From a checkpoint of a small sound classifier: depths [12].
Rows from block 9 of a small sound classifier, named by matrix and row number. Each number is 128 + 32 x the weight over its row's rms, rounded and kept within 0 to 255. All counts start at 0.
Before each channel's rows are labels from the 100 clips, of 14976, where the channel reaches its highest value: "responds to" is what is common among them; "loudest" is the band of the loudest frequency at the time of the peak. Only what is clearly more common there than usual is listed. The data: synthesised sound scenes: up to three everyday sounds over a background. In brackets: how many of the 100, against the usual share in percent.
# c30: last pointwise conv (model.blocks.9.c3.0.weight, 320x320x1), inputs 240-319

responds to: number of sounds: 1 (82 vs 32.8); stream (51 vs 5.5); chatter (25 vs 5.6)
loudest: 500 to 1000 Hz (45 vs 21.7)
c30.254 [235  24 149 143 138  96  92 152 126 118 100 107  83 108 117 109 156 108  89 149  98 115  79 125 146 141  50 103  82 129 102  59 118  96 102  58 134 105 121 236 108 131 121 131 120 149 146 126  96 114 145 132 148 204 171 152 143 162 115 119 111  94  93 149  95 107  74  78 115 115 118 118  93 187 129 144 163 154 131 118]

responds to: number of sounds: 3 (76 vs 33.2); door slam (39 vs 5.4)
loudest: 1000 to 2000 Hz (36 vs 15.7)
c30.177 [113 141 124  95  96 131 127 121 131 157 147 137 156 156 167 100 134 171 152 120  65 112 133 136 116  99 111  83 153 136 122 115 172 110  87 131  96 143 125 175 130 118 165 181 141 144 178 200 118 122 176  91 117 129 112 155 131 129 140  93  84 173  80 119 145  96 190 146  95 146 100 108 165 134 129 114 126 100 119 109]

responds to: number of sounds: 3 (88 vs 33.2)
loudest: 2000 to 4000 Hz (39 vs 12.9)
c30.185 [ 91 194 150 131 111 138 124 116 110 138 146 197 159 127 106 136 128  97  88 162 132  62 189 162 103 130 130  57 106 107 137 139  96 126 126 187 181 123 100 225 225 144 101 107 119 114 123 152 159 135  72 129 112 132 156 106 144 122 161 101 103 121  89 128 163 180 218 139 118 118 108 145 122 172 117 119 105 136 108 122]

responds to: number of sounds: 1 (86 vs 32.8); stream (50 vs 5.5); chatter (28 vs 5.6)
loudest: 1000 to 2000 Hz (37 vs 15.7)
c30.129 [143 115 175 104 125  67 122 143 140 104 120 124 125 157 125 110 177 147 103 120  61 132  94 203 156 106 176  78  83 101 129  98 167  82 127 190  99  92 148  91 118 137 119  96 112 173 102 159  68  97 131 198 193 126  92 130 197  86 160 103 114 139 118 119 129 112 137 118  77 158 121 114 151  85 125  91 127 195 155 112]

responds to: number of sounds: 3 (75 vs 33.2); door slam (25 vs 5.4)
loudest: 1000 to 2000 Hz (36 vs 15.7)
c30.305 [ 37 165 145  81 138 133 155  99 154 124 133 133 167  83 116  72 121 142 192  86 126 147 124  94 116  57  91 161 133 147 147 124 153 135 151 131 110 105 182 113 165 133 173 193 175  60 162 198 152 114  89 150 157 135 100 108 141 121 157 116 178 156 125 123 107 124 111 149  86 121 110  92 126 108 123 173 145 124 148 117]

responds to: number of sounds: 1 (91 vs 32.8); stream (65 vs 5.5)
loudest: 1000 to 2000 Hz (36 vs 15.7)
c30.88 [103  93 229 139 168  93 116 168 106 107 160 132 159 131 164 128 136 139 121 117 168 112 109 186 118  54 149 113 131 192 120 125 147 122 153 199 153 167  87 148 115 108 158 164 147  90 116 126 138 145 113  59 103 187 166  89 131 217 182 105 117 154 109  70  76 112  88 117 116 158 168 104 137  82 190 167 168 138 168 208]

responds to: number of sounds: 3 (93 vs 33.2)
loudest: 250 to 500 Hz (33 vs 13.8)
c30.298 [149 160 103 121 112 131  81  96 174  90 133  95 130 141 138 127 100 139 129 176  93 146 124 104   3 137 183 110 113 125 140  77  88 126  92  87 129 120  81 102 181  67  99 147 159  92 167 160 105 145 118 162 145 134 143 172  94 162 163  62  65 102  50  79 111  88 143 175 122 130 138 186 143 134 100 188 109 163  85  90]

responds to: number of sounds: 3 (93 vs 33.2)
loudest: 1000 to 2000 Hz (39 vs 15.7)
c30.143 [ 91 138 168  81 126 131 108 157 172 155 161 116 121 113 198 201 101 148 168 109 131 182 110  52  96  87 170 126 172 122 151  78  60 137 113 132 143 132 150 176 161 137 115 179 105 102  96 153 147 126 105 127 113  85 138 124 129 124 138 184 186  88  76 111 151  47 143 196 125 135  79 107 144 144 109 120 165  56 141 108]

responds to: number of sounds: 1 (80 vs 32.8); stream (53 vs 5.5)
loudest: 1000 to 2000 Hz (36 vs 15.7)
c30.208 [120  72 208 141 105 110 127 127 173 105 129 116 136 177 129  58 115 145 144 147 136 228 158 136 126 135 121 179 143 101 116 150  89 192  68 109 142 137 112 108 170 128 150 100 109 118 119 192 163 168 118 111 131  92 198 140 193 174 208 149 159  81  92 128 110 179  93 114 143 161 105  82 121 139 150 245 128 146 125 119]

responds to: number of sounds: 1 (96 vs 32.8); fire crackling (43 vs 5.4)
loudest: 4000 to 8000 Hz (34 vs 10.6)
c30.183 [ 96  90 152 104  77 161 150 162 125 115 141 139 118 152 139 142 180  66 164 154 152 114  79 145 110  96  98 108 154 102 130 116  79 112 176 113 134 182  89  93 116 144 104 129 140  85 111  94 115 118 152 123 105 107 166 107 129 139 185 124 170  87 130 100 176 162 125  92  61 110 128  85 191 130 104 134 150 125 104 167]

responds to: number of sounds: 1 (84 vs 32.8); background: none (49 vs 22.6); bird chirping (26 vs 5.4)
loudest: 2000 to 4000 Hz (30 vs 12.9)
c30.145 [134  95 135 117 180 144 124  85 168 135 173 146 163 102 138 131  91  91  74 103 129 130 143 132 142 162 150 126 135 112 100 102 138  96 134 144  97  63  88 145 150 136 134 121 118 190 156 130 169 110 149 123 147 187 134 175 115 135  97 144 158 110  88 146  91 122 163 234 101  56 130 153 129 136 100 141 160 170 141 122]

responds to: number of sounds: 1 (60 vs 32.8); stream (42 vs 5.5)
loudest: 1000 to 2000 Hz (38 vs 15.7)
c30.226 [143 108 169 123 158  36 175 151  94 166 126 141  95 119 133 153 110 154 115 111 157 138 159 115  70  62  97  72 114 111 139 153 171 156 131 150 148 164  95 127 129 139 137 126 127  24  67 143 148  89 168  42 107 114 191 115 149 217 138  95 124 101  62  78 138 127 139 164  64 157 126 140 163  85  77 146 150 105 134 153]

responds to: number of sounds: 3 (91 vs 33.2)
loudest: 250 to 500 Hz (35 vs 13.8)
c30.118 [125 213 138 110 149 175 135 112 180 102 106 150 137 132 113 122 110 109 119 121 136 101 153 180 147 153 149 179 113 101  94 145 125 135  79 111  91 172 108 125 130 172 181 125 150 101 160 197  97 122  95 150 180 125 137 147 133 139 126 116 113 160  90 176 163  84 178 102  78 134 123  89 188 165 142 148 146 123 196 138]

responds to: stream (38 vs 5.5); chatter (27 vs 5.6)
loudest: 500 to 1000 Hz (44 vs 21.7)
c30.23 [187 128 129  92  91 136 149 145 140 156 169 180 119 132 147 151 248 146 145 164 108 223 125 103 141 117  99 109 136 109 123 165  99 118  90 148  78 131 125 109 103 173 170 135  92 138  76 168 126 175 175 174 107 163  93  81 157  84 118 119 136  98 171 127 104 140 173 128 122  92  95 107 128 100 113 146 134 158 135 184]

responds to: number of sounds: 3 (84 vs 33.2); door slam (30 vs 5.4)
loudest: 2000 to 4000 Hz (39 vs 12.9)
c30.80 [ 61 111 127 110 134 164 118 108 139 168  94 125 169 123 136 155 103 153 186 104  94 125 124 153  51  74 125 120 144 132 127 140 109 156  39 147  67 100 171 102  89  99 133 112 117 125 144 164 133  95 141 130 147 136 121 165  76 114  80  92 136 149 119  88  82  52 143 186 138 112  80 100 112 121 197  90 136 154  76 174]

responds to: number of sounds: 2 (67 vs 34); stream (35 vs 5.5)
loudest: 1000 to 2000 Hz (35 vs 15.7)
c30.262 [165 100 125 106 134  44 119 138 106 119 170 134 104 141 117 140 115 127 109  88 151 159 105  66 140 126 107  94 146 110 155 148 103 128 118 167 112 130 177 118  90 118 141 141 135 167 146  85 136 126 147 128 149  80 102 133 102 151 197 135  58 129 111 157  85 143 147  84 122 125 129  75  88 170  63  77  83 137 170 163]

responds to: number of sounds: 3 (72 vs 33.2); door slam (33 vs 5.4)
loudest: 2000 to 4000 Hz (33 vs 12.9)
c30.195 [152 106 168 119  90 130 165 141 116 158 103 131 103 142 208 173  72 142  29 102 221 112 103  83  77  87 137  85 162 142 124  81 177 127 117 153 110 162 196 149  99 175 143 141 145  93 158 121 159 115 181 126 138 112 124 106 125 138 107 105  83 118 154 140 136 162  92 123 123 146  73  81  93 111 122  66 123 125  90  83]

responds to: number of sounds: 3 (86 vs 33.2)
loudest: 2000 to 4000 Hz (38 vs 12.9)
c30.287 [133 121 150 117 150 174 107 149  71 166 115 168 157 152  77 136  93 107 138  99  89  56 122 149  80 104 123 104 141 120 135  73 150 125 101 110 195 149 143 144 136 104 135 137  86 129  81 121 178 188 140 124 150 144 138 119 162 145 119  51 112 112 133 116 187 105  70 118 149 150 102 145  62 172 162 112 116  92 101 158]

responds to: stream (44 vs 5.5)
loudest: 1000 to 2000 Hz (42 vs 15.7)
c30.269 [ 98  76 191 140 106  78  98 143 119 124 152 163 118 155 100  73 207 152 135 125 121 123 131 147 103 171  77 179 123 130 185 127 118  80  71 181 134 120  87 100 142 118 164  67 120 194 139  98 124 168 146  87  57 110 124 166 104 157 102 115 209  99 150 116 137 163 127  71 141 156 128 138 122 126 130 149 179  96  79 102]

responds to: number of sounds: 3 (78 vs 33.2)
loudest: 1000 to 2000 Hz (43 vs 15.7)
c30.284 [169  73 151 106 161 113 119 106 176 220  73 159 135 109 222 122 176 164 159 140 196 139 165 109  93  84 138 102 114 147 167 156 184 101 186  93 150 116 148 142 115 165 136 106 138 143 202  71 155 152 126  67 117 129 132 166 125 140 184 145 165  99 174 147  72 122 155  68 133 107  87 163  98 144 151 139 144 178 176 151]

responds to: number of sounds: 3 (94 vs 33.2)
loudest: 4000 to 8000 Hz (30 vs 10.6)
c30.166 [171 148 148 152 105 140 117 123 117 138 117 117  92  55 121 112 112  94 106 100 101  60 101 158 132 157 114 108  96 114  90 119 163 188 115  87 121 150  66 126 149 131 157  99 122 129 113 109  67 103 138 170 174 150 115 187  95  81 155  90 167  94 163 122 173  89 179 182 125 188 164 112  66 119 149 185  95 138 143 110]

responds to: number of sounds: 1 (97 vs 32.8); background: none (65 vs 22.6)
loudest: 2000 to 4000 Hz (33 vs 12.9)
c30.47 [185 108  93 152 144 148 103  66 124 114 112 118 145 100  85 111 118 156 133 127 123 134 163 150 113 165 163 188 123 139 175 126  94 122  96 107  85  92 171 122 113 136  83  96 126 155 107  70 100 127 173 142 147 136  88 105 126 113 121 120 177  97 141 158  99 130  54 119  90 138 118 118 138 154  97 128  91  89 118 158]

responds to: number of sounds: 1 (90 vs 32.8); chatter (50 vs 5.6); stream (36 vs 5.5)
loudest: 500 to 1000 Hz (52 vs 21.7)
c30.150 [103  29 122 132  98 115 149 136 137 201 109  59 120 136  89 115 101 155 144 122 121 141 173 123 130 115  87 124 101 155 144 117 106 208 130 111 169  89 118 110 158 133 147 158 162 117 120 135 104 131 130 133 149 168 123 122 160 107 126  88  82 175  97 158 138 150 109 130 162 175 129 121 109 101 154  98 117 111 119 110]

responds to: number of sounds: 1 (88 vs 32.8); stream (68 vs 5.5)
loudest: 500 to 1000 Hz (46 vs 21.7)
c30.240 [155 137 171 128  88 121  98 130 102 144 133 171 119 183 133 116 170  96  94 148 138 138 114 103 133 117  61 106 144 125 156 126 151 189 102 110 123  83 117 127  83  76 120 128 142 151 156  91 175 158 106 140 116 150 167 135 150 166 172  76  90 191 106 165 130 196 135  78 128 190 157  90  52 108 163 104 199  69 118  96]

responds to: chatter (55 vs 5.6)
loudest: 500 to 1000 Hz (55 vs 21.7)
c30.253 [235  52  50 137 127 184  92 152 113 124 155  54 122 139 171 158 133 126 135 100 110  76 120 156 135 116 109 137 164 133 242 175 140 137 161  72 149 147 106 108  76 123 165 112 103 254 101 140 112  67  94 132 108  96 133 137  84  63  75 201 151  99 228 130 131 144 121 148  97 117 109 180 112 127 159  78 161  95 141 145]

responds to: number of sounds: 2 (67 vs 34)
loudest: 2000 to 4000 Hz (32 vs 12.9)
c30.75 [103 116 124 150 111  95 134 138 155 102 109 168 158  98 151 142 156 117 117 134 100 126 175  73 142  70 158  88 169 117 126 161 177 141 115 179 124 112 160 106 103 160 151  77 130 110 158 104 126 127  79 108 111  80 132 165 114 122 110 144 130 151  69 230 132 185 137 104 116 135 135 116 143 109 105 160 101 106 193 137]

responds to: chatter (35 vs 5.6); stream (27 vs 5.5)
loudest: 500 to 1000 Hz (44 vs 21.7)
c30.38 [164  78  80  91 162 221 113 176 170  68  92 136  96 174 105 126 163  71 137 164 199 131 148 151 149 143 158 186 151 108 196 144 151 161  96  36 111 144  75 102  62 142 177  85 130 201 169 132  90  91 102 149 115 121 161 153 128 133  94 151 209  73 188 134 101 114 158 177 204 143 153 103 105 128 109  87 121  72 163  81]

responds to: number of sounds: 3 (92 vs 33.2)
loudest: 2000 to 4000 Hz (33 vs 12.9)
c30.190 [ 77 132 128 147 104  88  56 137 145 147 201 167 148 115 110 106 140 128 206  98  87 111 121  40  68 124 133 106 141 159 152 127  90 191 119  96  97 107 180 164  91 130 106 143 119 115 129 145 132  91 118  91 111 115  88 179 103 203  84 117 161 142 179  74 108 141  83 130 110 113 101 132 120 129 177 147 157 125 115 179]

responds to: number of sounds: 1 (84 vs 32.8); stream (71 vs 5.5)
loudest: 500 to 1000 Hz (45 vs 21.7)
c30.312 [147 132 169  85 105  74 103 143 154 126 167 108 143 157 111 142 147  97 150 109 135 157 138  93 167 124 161 165 175 122 150 110 136 150 136 106 170  95 118 133  52  89 136 124  93 130 104 132 131 147 161 137 132 134 134 161 180 174  95  94 111 114  86  93  70 115 118  75 111 157 139 122 140 105  76 136 139 176 105 206]

responds to: number of sounds: 1 (98 vs 32.8); stream (38 vs 5.5)
loudest: 4000 to 8000 Hz (31 vs 10.6)
c30.259 [125 161 152 140 122 105 113 182 157 135 101 130  89 153 119 138 181 117 198 133 209 108 148 119 164 118 119 134  89  98 123 114 136  89 145  93 121 151  72  95  70 122 119 177 111 142 118 103 106 117 108  86 124 153 206 118  93 148 215  87  93 121  57 122 102 146  79 107 133  77 148 123  72 128  89 163 162  84 129 128]